Weights of a small encoder-decoder audio transcriber: decoder norm layernorm, 26041 training examples.
Rows from block 4 of the text decoder, named by matrix and row number. Rows with one number belong to one attention dimension. Each number is 500 + 40 x the weight over the matrix's rms, rounded and kept within 0 to 999. All counts start at 0. Numbers have three digits each.
# v: cross-attention value (decoder.blocks.4.cross_attn.v.weight, 384x288), inputs 96-191
# proj: cross-attention output (decoder.blocks.4.cross_attn.proj.weight, 384x384, transposed), outputs 96-191
v.179:542451488521460459439528549433510495443512380473608424480447465489464515456518468570492470526463434521522488551492477454617536444549533524478492509649481479507527502486422480467512423542517537480496454483421501536473469484469490499446558467496547454474479536479509617483475499479500464420
proj.179:585549524463513477516521491486577537489513508547504529498472553494499546463556535420502533507449553554571488428494562517471518508534524548496504462456525533480451474529513479462533507450506514514407465564410512496530554469414523501499520473537464517490372514472455487444528514564484479466
v.180:451475505480503521495446519524478483465536536511443530512494490442484482521507506495468481518439484585525544516512498502595450519528458506522509469418552535464497571477553534524546542456502480462540511511550488531473527496458520453513567551534516518509490555512488485541527574504532468452
proj.180:568550494455571476508438523534506527547572431497491496486535518483495513522479501532533532505490443496576484422551594508479498542496508508447449482525509476495472457549523555496475464491500529512456492485489451545544547507549515485441423457458503496527489508442486495472477545489515457510
v.181:468442464531487496447458503410509518559455422448484553530484439505442495522525489596526403526509465433563453518508431514554515535509536506491482495636501404476476499480465505515449467500485518578509458456492479530481454469574450510405522456504529555497421497511496536502513452479491494557
proj.181:521509543421467467541510544426548521502492394458534578479478535553501462547481526463475484541457467510479488560504508502465465554386509501542493460491473563519533500504504528500425493546487545588539484506461493463519413476443471492473495464485523479517514533507492458518542472558480513533
v.182:579504530524489541445626486429465458620513560486536488481470481511529501543455536523541467489435537528522457506511476451503419482473452521456510505448510435486498457512469453357477590510482519540404517521485463544516465514536436446427497463425455526544566560506477425517502563504487449363
proj.182:488457548472479563487562558437546571461487482528439537442530541462504483411502526599543530497503454464465512503416445505535505510468493506480586544446493567454515503458477495480559500432481536499499511469467475569580503489492494531443506476588443547514491493500479449525582500544519495526
v.183:520461516502528498446484503588519519501478482531517561481553601454487475478474464479481533520465526486460521487505524567519539538469507584517536519484452568466504505482588508580523463405445437506486515458545456470536535566493482545569635453540477446502520558516517537522497433495508527542
proj.183:488537510461564483551561494506493501542476532515518540578486479530516429583565439435520557471487473435508524467499562534441529490551463507536454534494533509472469497469505468529462462473493465452514510498515489499485477521552481496528435577463577448476497484482481566499421488488490489448
v.184:485463524515510481482518484536482487575480417521470567486546520498488596592501506548542509535558471450453509459486553454543487568459529446481508513421573542504547484514396554504538543498459508507440549483509600480543426464444527523501464509540500529497353427456501531494507553488531523413
proj.184:481502554454537463515463567475551463490554443525544520410528448515535467564586486528469522464598501526534492469504426512523484567498511490541543533506534532499505492555422571494481560537476482438464534523479430495407521513466479481494492452529386500506448465559441478487537418568556460474
v.185:509454441490527516490423492584550512350479564497542493504528431386411455537514522448563538536441501404569465567496458533545498537531515492434505518527479506502452464488428511501477499438513468457556435423484489489499451536535476484435518490465477543491557547488564499510502504538529544374
proj.185:487408460484524549514547535531504515451444472468483436529553454552542584524509497502540508526448526557442459507524515494472497541513480509562466572545552467494373515465569448508461471505470539473551504529422437499489485525478451467408448513439617477446524485531491533481538518461531508476
v.186:561530500446467511515563480530524529501442572468548537538455507476513478465496521542472530558486516408496477483576461538506467482538461534467550480519495535519453545529506481548445469541577477454492467445488484524489535503479527525439510541483510539463553564534550525487545425458488558575
proj.186:521468486447505472450529491505535560459473534516509416502465471537422443505439531522523575529440497483457522550536503506457602482523515563500459574508429526535565468530569478504513486490527499501581473476524416492549490509413474541455532397570517410505420491489509490500436487413473620554
v.187:497542519579458515450504488530500515498500474476462525457483462431444579500415490542510492469456476514484490441475496453555476523491500421474466512486526527523517453478454537529527466487436514491534549504482449509505488544510442522461492444519521497481443533520448511475514498484478505430
proj.187:489560532501465544489539471548518479473501444473465527430513450435525488552547558394531460493508430488564513527465553521420532521496443526527493465553573485472436510503481525491538525501494574527492594514500495472458490466455469499472516483487486567529522520511508534552560528430465455495
v.188:411476474500393499515565527446458451601498449529472452471607477473533496513511509549522509622553486456529483511449491514503504527540461513549430526503438525473437534449473466461481540550456513399535450494501470505540541494462543501451512571558467487525502448504482542476485511518495485599
proj.188:451464537504517528517480510554548413458467452524578599563434568515490472572408527496518494563467464538480531475505460482502539523439546495469486517483529516518470515487404515490501560561398479524513460479466468460558501471511490521544525439538480438577476419483526523526486503485497519476
v.189:468518439513485523566505520482448518440521430529416505475510373506518522508554452479534533480444497449558547498520452464496477531574489491511499451576491502483460470476475470538385503471505606504456455462499473494468434549517457480480450420485499524528575487493504483529479456549444467562
proj.189:528498508485500506480509532510447548519517557509481588479484506476521438513502476485519476471476483452586484547502522519487484538519423455517612448569484444542433465528493512523430511452477495482551479465517482537548506477549475405501573483446552431407491572455519473481472539535473484509
v.190:486543474569465535491518513549539484377504452533548424521489497441398513533527456472539520527429469556493553489575470487499477551523497454546572475455522485492447555515489536599499519437495497483506517538528511462448593540516524496472505493493459458498527506490476533520502560488538514310
proj.190:529508549467551562574482552508445503521473507577396424580607508474498549453563492492496551397582471499561485502547497473531501470520463558425497480474501478512480561519477456542468559452478549535469436544432445541478596545450534454468478481431461478423489515415507515491524422464476505416
v.191:537515445525472453489477491470465445555491491532514439493536551496538469475526488545482557495471451480451520443538554543529495539508467498519498521633467421498466536472557498553473511529475482500471470508479444471479379497462561539538519520516494473497482431518523574470474532482511466593
proj.191:525505552509496441520456511506444533531493505537497539527465537502446507522521468546432510455469503473527522523468538466504501457566495559526535497487514443500496524511402485614463488516516480570484465551512577474536502501503500497504514544519549515525486517453473499495608459448525497438
v.192:447430484466514486485525422554524503489541521545480520487551536495504497510481499474509553523486548518507491485493517501516482520485463514508517559450481515515504499495528452506516540475572473501570495545528532516491541505485484489492490461579534515458534547459494436511482520510454499498
proj.192:555451470544520475582470497503550479509597454485504534463464510532482523533478444488441495450479506520532465465437503528533507520542435448537527527539498418561487448496509488556538462515419526433516453490453512509506471514510535516519517447520489440483563501457472540502436505431535539568
v.193:465547476508478532501474500465566529472489496499510530531538473521550459524476477522466478494434487509529452476540496513483499505529521512472544476518499501541432559470477568512525508510427495525516489541471492488524524448514488507524485528427493484477455472501489521484457447521438429494
proj.193:544562494523579570514549505539582465506439511500529522511499452573589510446541485535483454511474491482409489486483580520569537434463484476498452447489464487526504448505477580463510492582531443446507467581544515563519554533528503558507526446540512540473453536491597483461484542481533531519
v.194:511531466489509524509488596453442500491511494554443527536465501503478489483455506560577446492475489521491568524481479465497465449459491492519537478559496575493498519517419506424494567531431528505545495493517500533430506545485479433479457469460520510578462575531479525459516526450476484504
proj.194:494494484544492495486512513528484545568500441512522477456463512452553523509488508482547469487506484478605456561539459452496494461489525479526504570488472512421518495481511512491494548508491478538483459499485517506485522460424479487510487425476488549525504504531513547626538499460469553486
v.195:484464484493458437548512590471536509483472493496520562453494475512485487507524517508493513475511431445444561512505530511571466507450503470478473489465469458472517530455497469466505520488486475473528489518476498456412489504546542529492424529527516470439532562516496533519506477465532525536
proj.195:452529464502494485473487528456517480503541531490466512527536488548487480438462488497540509535548527449489495459514463554495505426524528484519487471461538486472510528469519484494531527501518477495525500490535497465484487521496497495415520509541502498417514459546519505505550456566493497495
v.196:511480523511457469476488544502507556502518517479548549593504515554482398486480487528502514532454491511463488536467521546535494451514505538544540555489526485464481470429485484525475519497550502504559513461522446498526486512478510513484516498474522538416512527517451516584476506561581474495
proj.196:473554509514521476482468479455468554571448497529452509557547481491510452418505545458567489465523542495434481414400479521444494486479489477528563574563514595529473558522492475471508521445540509433531493420522470476477391473466547496467437533454540511480553482450492512419512486445499528493
v.197:521462469527513483421498534468513511517523496555488519527517530531546490493465474542511537487511449503515494517512474469544512463505527504524556528430475490539565473509547532486516544533516518490559518487472504428526452522555455469565496480538519482541500531503478517515522474511454493499
proj.197:503506514481486544507470461469496528506513450505497521491557570497494507544481562512488519454545421488470465532520436546493604483487504496459481472460523491462513546523531481479506521450503492494452477442510479464484465499545441446476498527557524527548495539461481554473525463494459531490
v.198:521484473499541536531509503537501469472513515507479562461482493557564482468521561484463496438420514492494468568465533481533482499466555474522527533529462515471485508543494468518506469442462529517512509478519497582422488543482515499465516446526438491575472508469502442519496519438495500468
proj.198:507577525580428548507574475553487556523435425520537516488524498543479489572390490504543513510540434485523483496525506442445516506504414563451520506500494484527511529487519598522521533435393506494481493507480474536519504496477532515486466523448471398511405467449486534560544506478489535543
v.199:450463480461473517504464536514488469472504486472530528486478493499495456510502463526489481486493587498479502543545532498527440531513506512519469516536498528538496515494510483490500479465526532465524470452572528487468511531531481487479485488518440539445456513531437526489536523558506465502
proj.199:574486461491533561472471537496489527448515463493472486517554408450523498485485495587480477485494476516477560481522519456459498504530483500498539501470567459511547486464504597477486474472450592491483439508464560451556469539504501516497541463506474510535528471514458530472479475544499483507
v.200:506509477461478545464520455535426499540499532503474466568470525506484502533503421577462494539536488540501503471570521491518497505474543494542457546494487523484472488502528490496502499489489517518540556520520508532517509516534496490478481490475556491557493472477527513508509484436481485507
proj.200:445492490588565485562511510518501481486499486467461479545470507428492522519525530496501532508510469498548523538521472465536502512542471464463536532475543470499532478525492477480446499420525473507495514514438497497479504487541476501477487475498518483523502449507482512499476522435496503519
v.201:516557446496470563483524493522466520542501462530488451503486583536468515428490476542553515544474494534535512531520539522531495481436528453517457476484540481551463498519569447461424540408515513524502464437432474486506484508536496497489490514470513541420517534507496547542492522411469504541
proj.201:506514572524511557541465481468439497482500546492453479488505508530472451529458520435558489490497436508512502509518505519472546463472451498484543506511503488500542468509541471507527511479464496444547479584509488479467513502512494467470494473447473455544472470522486630554463444474474525482
v.202:467523455517496488482473539387492436506561529472452561484506448444446598543517506475511460507518521498498494519549462557501477482497535503459414430514487489422501472499540501508501500443469542566490520541514530537525506523530508493517530514485481484523480466553519459521503524415544531496
proj.202:469441486559532484456541439512480532534469476563561495458515557529510473482526500511479466483548473503457551532500589547441418548495520530569541434479482476453434527510444486445522498471448467449465448535517509493495563489496546511506441547468457517481449485545562518520506497498501471540
v.203:401355568530486504426508437516537482436513517585534506390550485489498491491481482466524545502515472498482508495609425474495527516491499506476544517443451523499484515456470559498486474507499456512462476538509529474408590498584519489519510508522528481540524522499482538494426426509487492482
proj.203:554490469510439533528526496530560502527493546481549482464509501502495546508493537522524518415506524516489483487523508462514493524546442494488501515538549477492499512465439456526480575533516493541491454507523450560550426476521554578504465452454535552431554495441367499495528540593514463496
v.204:488502437531567508509517604509544449441517491502485497541457422547506509532514475516502547491539573527532506483481502577513497533476496482527490505499506549479556472491560480534508497481498464529538559530564447429498536463470479528494463484510496486517535488448468463494557489419516536519
proj.204:474485531488548456489546538470540500567440463521503559528527473481475504490500544487522533460492518437484442529517523506483463443537523512416524509565500443518521511525464561485520536476448518517548570487537418511449431481484521471556488453573477500505553520497518453419474523517557509499
v.205:495456478456497535552503453543494471490511508595488435499551558472498466559509473509512439473492504530505481454552504520503436475508491514451521482506540446518450484466438531476487550443458441515514461555491522443558517511510523522535513460492515526462488537539495473540470505519495506493
proj.205:515467507478553469451515519498557519490617541445526427494523523431520541472499524485506484453466470486455498431460518405450522557473488508457497568396516502535508451535480489438465572527533569550539534516503475589468439515508420472485465494516497516520517557542527493456443485458450555503
v.206:466574460513514579466558516503483518508505477530479507485489480447555551450525484477457493553532570521540503527486432512512489482489536481481503555451480516517508488426501495483468520494486503478490473556450527459592479491525482550461494444442521520463520528554490556474537518483477508517
proj.206:516519491512465492471508511468455519518490512564472533454504531502487541477506538506533535501504461542503477499488451467463471534528473584476499500558436445531507442531467428435517536443476470513601539486476538516565475542518462498544528570608623532505534500508500487449487449498500521600
v.207:459505492487545482457460510515480524462471482516474509484505490507511475522501511454492549488462540501441538459493503458552482525504529526519520477502517498539438493520494491495515479475432485496495542491470543504521519559523466610499506519493534536491528491523526515492523455451493533497
proj.207:546478465536419482493523488529470545509502513513467547507458510458527458565563534500496508466515518565552533465477544508511453522435451478552428503524563476543481570452499501503476470465465559554534475503531488480523492423463472487540502506538474498484502499458503511500406468532446466444
v.208:477529469540511515479484386445465507493492536515515492491530452496482547512501485506489452490480469494524523502484419481453498481475468451513566463534534499515515537528544481531515515554477506520461488530467501499541514546536438521516491444446517447453576521506562418526521501487514496513
proj.208:504531509505547488450497529470494521460641482490494508496428545555469505444451448480492458514493464564526512534570580538507491573445560422476474447569484514517490478509507378461495417494468509528444491481468560442484452509556463541494454433512494488478478544478542530490498483440490515478
v.209:538475521496464485480496473518441492507459515478544488424544528513508504482442492452391483526499537547476485477538552484461472492508507498534517477526468544526513442527516458583563503471557479487454474430499582521479502520426458533442461502482459507519447457506553490546487521411551489451
proj.209:440481540479418511453460506465492488472466542526514519473450484482520489502465469453506511534540570542497494512486441451416457530538542530488526480452478507539488540540485471518436577540503508450549503491542475507557475558517571520576499458465565477528438483470494556521419505464461506499
v.210:451498466461453524479527541474484501494538468521492533496521453476513543486493512464455450498479522501487530468473448553529586509476504495537539542545505477515466523498507508493504526495486494503463523498513482530599440558519488556494529463518517540530522532506508464474549445460463501513
proj.210:481530442528510497448503507459478520457511474538499530495462513525468478563525609497462453500470450518550474528522462555448516526506548489475522524484519494490512515502528481459442480527499529474533494521542496541590465447408461452526492458527469486513534519536523457450466514503493554581
v.211:504526524463468507464473420486504513490530512467465573533543441474499478483489469486515469455507446502483514525525460577524467509566475518460519511477467573533526450483486464527484524555471491439505520501538404555616554489567500530528560509513499484352523493467488478404476505577510470473
proj.211:502566518487549476472445457480469630456512478516528483489477508439446478429524554526537490515559492505514549524411492455453480452448492464503501514573473515480521502473545494469500514558522552497445565522535489488482489468504449528597490483472479514516491561486442511445507563524507504507
v.212:471459453524567519448472469444542521543516525505498470473476484491411463505553497504477529474500512460493504519508549469471455576528492518505520475453472467541499581493490547544456474505475566444491403493501529481449489534500498466537537526472535535540547514477570425514498451562404510520
proj.212:573482533455466583545513479487552543410551483515481452550406552499497572473487476497481447481526382474459524483555477497510509445478357431421448473534559552604493546511535400547421487476570523556532517515500546483489537492517465498499485441431512546459507506507478568490537560527503545552
v.213:485462481507494506486463531480482486532507504489507500527512425457457530519498523453475499537555474544477519499538460553517516556498437451489508452506490527478506477547537477484484543528504482543504429509453540475511481483494496591503519453482559479472579479514560458500498514515483501512
proj.213:509406497511529539550469528525511537433514444507450526482546467459480551621488461440537537526523525538495503454496515507505479514491525475474492491422387432503438482453549512501483509547513451514551504494497461544564471494465463496498472496478531521527512510530493506461416545529512491555
v.214:542573548524470524492495486502469519438471421520560484530463523530519513460529450447502522516435549486467544472490482569448482486481455492452513418522541494536462512472450525459527592524444480491478534508492513544568538549501526546492449537525472505411477521504505502553468570437457473532
proj.214:497508558552470455443487534476482480441500534527535552446444530532522486461539538514514478543438562639567485497481525488418396523523473530517465573483517473512437523452481492524497496517510506455551493539504533529533514513437506481492492443483564474535573536475545430459421461473527563524
v.215:485448517537531573435493594533432521493507476550481459482502522489499469521543521483549473430533536524443504506498473502467506436438501533474583501510526525538466496504473488476490540447466525534533495522519456481470481501420486463497537514501507528552472500506397454532494519445519479470
proj.215:608472432494508470479433551480522537504518569509500492530484467457421499551503491515493450479505510532446465449511555514466509552533531475485543525493436466452460518524497521464503488512478533464459488423499470559519516453441492496549509572544467538527493500470506495499489516478508543509
v.216:527484475505558516498504597508425456519535531525441520387506502503463501533541470548510450562476513463471456400516469524534519477486555549546440509507513526463513486498526531479504503484492458496485500490521493512522491453504487461461503495456519525496531488564525525490535442449533471545
proj.216:503486504530534530467564502483516493470487488479513457486476468513570475526568494565494509524498512484476561481445497470485527403508546441524531564491482547432603516507516482393470500465496454584517534521567478529484483474476479487543484536504486464418494494528514494478489429455477506528
v.217:537533482522495491498490437398441526529515509505552461504527510490504538509484451523436499436528514508513552517510488532479499548492513492502564486500506472453460553527514486438509549505595480524486482464494523510483480508545518528466485445474467535559483512458487460536496565516530486472
proj.217:456556510500529510490517427460490476485542556515458487516526489524475438586452581473450506519551443551525501444487502504511546470483551459466467476527476498506464472474574485457378611491490501451485469492555526508456458486496550506528494542490485521466537526541478528481500491509510498543
v.218:554450516498492548564473608498471475480456483482495455573496497541507519519509449509617476511476472498476449508502516501509415532463433427467476402458509523486534524529433552499456487514493524513539509451476486448494489523546521545499545548521470452572454485529463477427473512541492540490
proj.218:498511490453481539481520466491543484505496475519431470475497500496467485577526577460563453428502561472531484477475547458477575476501520574547439489498530514515544513482460516514485475451510454459454478501525496550382506500425488475530469542497513500486568502470464551520461586542473457489
v.219:474492516500493531545531517500495505579516532523469472507478535527455479488482464539494499461547526525532539434485530468470456480507507479490576499454489470534548503523508481526517534442454456506506513509550555535525524512537479524495508544501507474568468515505489490511423512445485521456
proj.219:541531502561448498512476513520559511514527517497447504501493492479523477492480550514507505471511473563502531500478562567480546492503442528433580480439513475496500445586596489503463530504521489475477484465469472445528497501467484505536514483462510552516557520499448544488454447502489496519
v.220:524606494498555558540459483493479506492512510414550532477507528539542473504444485498529520492447458484549486516469524521487511509539521506449509466551559467506498506500476520432506482472521432538527443539487541467529526438495521498489477479559465448439482486504528539544504518566469512509
proj.220:470461474479493480504398494543551482482487479499508490500502474525545453488457550427449527483456560470519479492499513441536498560514548521489413461501551477554488499460444550492549472538543517490615490525449513492464590563519506494546524498529512523470453583526572472473499489498510494526
v.221:427513512542470514443505504488495489453551508451504444593487506501462502507499469534455510538443528453534495502538490574511492496501488465444507417477501528504480454445528535568481558530571514499504493517432446515441540476609565532514483505514527481473489481490526536475513484529563514499
proj.221:479437461521493492543491475466470468498545513484510548507558527523541505444462565430461418506501489551528456493472556562549477463510539513481469476494585480477508461451509504452468483489508528469508484506470514474420579458566505563476565555428486592550450450496477489512566506551565435521
v.222:529432449475509463508469513483457515496486557484507482472463484481494486425544455541464476531549529527509439491463531565472438505474536506529516480553545535510489463535492568543511517468528526526479484428582500527421496437480498423537569486431445523530446521515511541479498518537557437422
proj.222:496524551510490507479548496490453485516492548446501516493560498517543455497531508465545495502483530499501537545566591444429538545550542444455465592516493541451516520525516458516428484488509494484485495523503425505480549494474476473487470459462447449498499379469511525453457517485455545448
v.223:486513500544527426486509442480485506556469500562545418531490549491554492500478507476533583501477469506494460463548508565430544518437451495556489462504503531441552519477604515484489491493483508479522547522460502553432496532517494480532492482508494442569525529555508534476480559464488523511
proj.223:465548487455524516454513451477449460479442495460405568453499537511487484587471542456511452495462491502564481511505498459508499414524499511561419511468476561495520495453500510561538509430452489511482579435465486530484504500563485493419502544494471543511489528527567568518562489487498517518
v.224:533529514469570415554504379466528532579492472548593515506534479503498498521511486448494484449506433560493540522486436458513513602511473567498533490504480483538573421445517537562515497500461525498543570483523459430500537502471483477545458458455565477502553466498526444483474509383588501464
proj.224:453540516473525516485497538434447452457498436531556537552452505470483531441512569458452470498561485523478530584491460501518475490527466485519596466456498557571443460485457495394566476529542494516473566560464490577430522517525518499488490475526517486477491518522496455435534426547480524534
v.225:539447437522504539457516573509410483512481528497496549475475426470476503440517495525494483483480523466472445545503562470495467549466492530560508513486493489462531534441483455510514542495541517496444465485521524521511488431503492484541521511462554503489539509483525493526512513526554503543
proj.225:466499534524533475461472514495510528476508507517573470458519525490520475568521480511444483429474478476525468478552564460529479486519527482580556533557470495495462545506481497457463535511480522488495510514496528513433587467500505517539516532540507469542485488530486585517492498451424441493
v.226:503565490550584513584502522496525504597514525457504502526457524427524540500563486507466526444475492397512568544492555484527475501513517493503387524481508510537451510433467510533462474605456544373590551478488497489399451477515531498516496505523538469592521476510466444472434506496487534510
proj.226:502408483407492537527478465466592433495494469491472582537559412488406495478525472563485490504494400526524525515510478476538501503453461474529492443548541525439502530469448547499539420518464511439457438523481523542539484544494450501535455523516585490498518531540463492517524503562591523506
v.227:528493431531463537486508516472477489439458470548495497456517508493575492459483474436502435475468518433486512588503560506472508497579510502520436493477524512545492513484605537546524462583493405466512548589424526479460496565471560515489468480520503543503457503514514523525480486427515494506
proj.227:548555509497434498493482525526510470445467491470503418539575554435538508444495511448483523437520487453553473458522516513508499576461523481501513434474462496521543526483475484482493451461475507488520561459555537472476446498488445439552449508488556427564436511545568506449451498469517595494
v.228:520451470551453494497525451531553538525489419501572528558497566477460478558495483564560540445453541503481530436519454481505559458466529536428506543458470555582463570475402449466493472458528565465496435469482506537468444456473457549457550513414506501514513531522477495511530478410500461500
proj.228:512471428517533484502477492473570455472398501510508503467489494550517520590515549565467518555570488498508484540596448545500445512474448575518556518443565512476501465549516423486489477535431464490539498502469501514486532494577514539513491441484491522500484468613462450432487547476451466509
v.229:538441481546487515569504422537531481527469516581541516466520501493479464567476513504480536535526521417471451487475524485543459552534409504497543508490552478512485467504491523475546488519573426500456494554550471454469542514477482539528466506523536560502474517509493499492494385450558468504
proj.229:516504462588500543431445498462445459488492526466514556518542573512543476446520543477530464520515520457464475474508532483544465497473499527531502524469512486515543570478510510516440523575510572459510494452450528484519498516511480462514479455487487466530448486434502496435528550580490537522
v.230:478483500493467521484482428557481485481502451468483534490475510426559484540489482519487526456471538547471497510542459472501578542450516530423482536536505566476600505429512536442572513497466536474549565526555496536438508563525496590551522523501453508505533543478549460508413525477501474548
proj.230:482441506486506497521549571490501486551538491530468528523538456502446445581542521499499527513496554390540494450496473447511456605471473468446516518492470556485480547530494519483436493453463487403472520412481480520511466512437541453515559515503545495498516558537540461509566557552456567454
v.231:489497433545463464493482505550496484558490514541506495439469522438434511465496486530519486451465549565444481478539492514454450541519483448463515534501550509549533477430557453490490449557505492499528497523560484446452436468482480496534505473458428487498559515537511473522458502495468472456
proj.231:506545530494477549488488491494574475514456549538512468494534524484501452533470554579537498522507523522501449434468439540496547475509493500452509555517508536404479438507473509494481535483542456488489567480571504542467539447452484502523532441516532416461503548495503473534460451477472455522
v.232:423470531560484482386490453499474522577573459511525464490442463486494479471507494468520499498565540491507502577556494527484504507536486481468479542484444461554534495525483591531521502518426524529510536467449455478467463528497541447504529546456441523497496493438537503514501470443466489532
proj.232:546506553472525516427534506547537459544443447437517488399533518468480456443550563478511480461496487490538455523447436517504521496493513458560529551481507496514471471438485518512492497497526499455527514497486559499474496529556489443551508484561507545455420525545546503489485564486485567468
v.233:512543536512472490535486539517521477481482492469497467476584526441472473512502471469518441485483495484491500564538490512462518491512492540519453462536483550417496571529506466532487523492521475495480499441537461534553568542532482472547473508485492471569482490478578540535476543537531400512
proj.233:571511532462530464520483518478489459579504488446434531508477518528564494483496556494482447483521519641595540482556515480519517484498527523490515483502476512453571459461533457500512495453481481508481451488430503516497500452516501468498495517489503515460476529528521461488461544499544503463
v.234:486520483523453509538493521534381486482525494511504479426487538511555492450470486528569509537577563461479557518551570555462476496472487518488513518511493517531445538444533431487540489372496524470469524454534425532466567533472504607521586495493500519426500524495461460537520554512473541509
proj.234:455493565424375478431502556497477539503501569498411512485499439498410457513476442540533555512533476474518490439474486538429495505495511528485455517521475543642529475532462583485457491515545558482470485525434475562521458474461521476504530501521482465514563487550402515492457472472476470486
v.235:545525471507504487435508581569463472471538481500490504451458432472504449479497501485473545490487537573515470492539508484478608547499473543541526526463490512460597482473555524451533525518531439541493469570547522536479503417380465543507494518472361487501537489484519534484502517555490494538
proj.235:545493499518477466510555533520446510527567449495531500453492445573517487536530505485544540516474575587506493473497470485443502528581516470530454454560541553506495546418527546441501506542524475571537575466470478442437555490443496519500489488590493489434501529475553489462509456479494618458
v.236:423483520447524551491539489507528461520531525533497529612468471469486522631523471477529537530474561558510451539551513479463472439493511495477516508529431524490491534561493510519552523587524493530552441504417529441548506488473545450517460492469483478487430506470496503494581474540424430459
proj.236:513496447552484502492480487447513479468500551466515485517497478539603457495493536554478437498477472493543508507464406376517471450456449608487535552565531477526488544531522585465541433469544576522495505509407463532453455530540481516462512509570456517578530480483508529461405538515512510544
v.237:475418457514495555433526449500525503503512530443437481485516469478478496559464512398543492456497534473517533544476524496574478461522472486480539394519472538467503504538513436522487532545444554569535505514439444475589477553541521530583525453513439479526526473481594517530533507458521523473
proj.237:480517525516463548467517473470503487518500499486538472507475495553565467579600439516488457443592479516489467610484473536535547579459494477501548492539529581493598543436482454490504547528518514421488486474510414495522502474526471423520591561528554499487446477558501532418526479497541513492
v.238:511526462520501447585475551451472526512515501503459433547501468481415492555498550471428507456476461467492534585462489448529555485502530516474460589451521462526481489559488511535534476467580503492494525521494495498475476405510492478466542525528549528484505508538510467508513519450562550592
proj.238:516565509473531535426516526486512504462485500488439392520547523515495573523508425535569526505497525454475519485487484489544513506502554467498560448429562445541474505515502557435520483559443511547490441462421560517487500527530475450483556539502484520547501475530491470455529477459559516474
v.239:457508468383461483470525469461578500530485498509474562477512524548503473500461528475520506497542480516471512567508526506486441537458455505570465487501441534407487502435493480462503508536528522519530506505508552474491460548428517533492513523495380442535521555468505507441522519436453537430
proj.239:475487510466511537535525538458458536513526478576505481515538511543564464544513522460502436533520497426517537543549459490512532474446515510551475544573524515423479451449475577492478520525504499497480474457411494489543504519540484414490486517453535490463503507494580444525449472538476475509
v.240:526538484576469468517537457487492513442482501404532484493478459452554502511452533551465485491615502474518507484499466515525501471426469483494470452535497485513435454491489426532468543485484524561521408514576547535494418421478454484507496509493564426533469479484507468514512518442594532521
proj.240:479502494499549487556539526466477493578506525600511513557535511496407526529475411467521468438491486471487505524519498504528556504522445443554537505473532462461515554498477506525478466518511478467565508470485528544553551503442473477438534572529534499458532525553544582499466501503494518455
v.241:461554549500418538490495436434552508482495513571513524537522533447438451442540485496471427482489473534486510482542587550489474486507521463459470440549486521547556412498560520514616489578443542512551525510478450470431492479507484481481432464501523439497517513503542469490507524556548374488
proj.241:562496562509550537479495430528507445435476545543477474485500465515456478483529534463501392430518483465501520584486495517576379494553504463437483512479506497461431508564556432460473500467541544509490453533496492542511460495489483471457471518440482491510497419478491408594463496475555468471
v.242:496494471551494477552483518514540484538497425474515549508457473481511479481494505470462449501500497408441499507480500528544438554415442525516522486469508474494505490466485479492521478517603473499520565438577484486478519442493536458499562521512517498492518465512546470480557518532503554453
proj.242:521549547513523457541492540470539479522492488506520445421438505437530539490442523434442492486559592462487480528532476447561509487509554494502516502487501499498512524520451436504498465491531429502468494551494455497540504458483436483478477535462400478478404511502515478494485468526520498519
v.243:488475506569500535551505510446498472601467513448540500522530473501484491500494526492507448552512479463502487457436501455520504448523447481430467455527461534529569498472503527510462486485486491519490451518474453496487600572546482517490556499534459438512459488526558522479482478476476516493
proj.243:521508432479513546507489469464437495426489498489454541493557537498541476499488507484510500461523466576538456576543498487409568562567527517504476458548519534469523631488425495490514545446505487473558564521467545469526487513515583593483546496497494578503541552525499468478466469513496402500
v.244:512503504481527486448481507507521453529528542496485488502475469539470536533505491590561528479579481507497537501457473473571514557527517490519526517418450499437522494387550461509510484601507499499464532496422500470573507551509467427597500559487532492495485485494509520480533534433542569520
proj.244:517497495436446488493536501512533413520496481510471456540444472494493432497506481591517518473581503490475531547483421494533548467476502534481497459512478460473494512430504497550518509460496516585480551480549569489446508546527483572477497490495525494488517518534503525470554562543480504527
v.245:485546526493517446486490509432542454473503528519523466477498469477511439429521464522477468507464489492445518501536517526418444467517469481421459458517474517543554602577470546488467519469443509555445470495538482439482505492527494544565519514498482485474536522505409529555507507598455553581
proj.245:517523470485459500472511554619545543484480457459501493401517550485527482481515525515553488480525518470538499497513469490520524498574480545509501526522513491526509494525566535461488468510575470507466525500500470530473549566458486539524523469453520453456578532526516505479566461423503465427
v.246:505470548405483479555496517477462531473492564521479539473549633560477526510497524432527488465472532491470490432406510473519507445532424528502532576488506498664501468506482528503524542528542450475477540496495505467508524439519453519534458440505477558541534476433499521527460434353560410474
proj.246:435547540486520482497491502434451457523431421496512492548521527439485513462543539457447568495436524514499407508495539434509463495394541488508497509460450450449539507482470538500515520550448540515476524462490397519498585485464524480505599492560597457483524428473445496432545445567427526487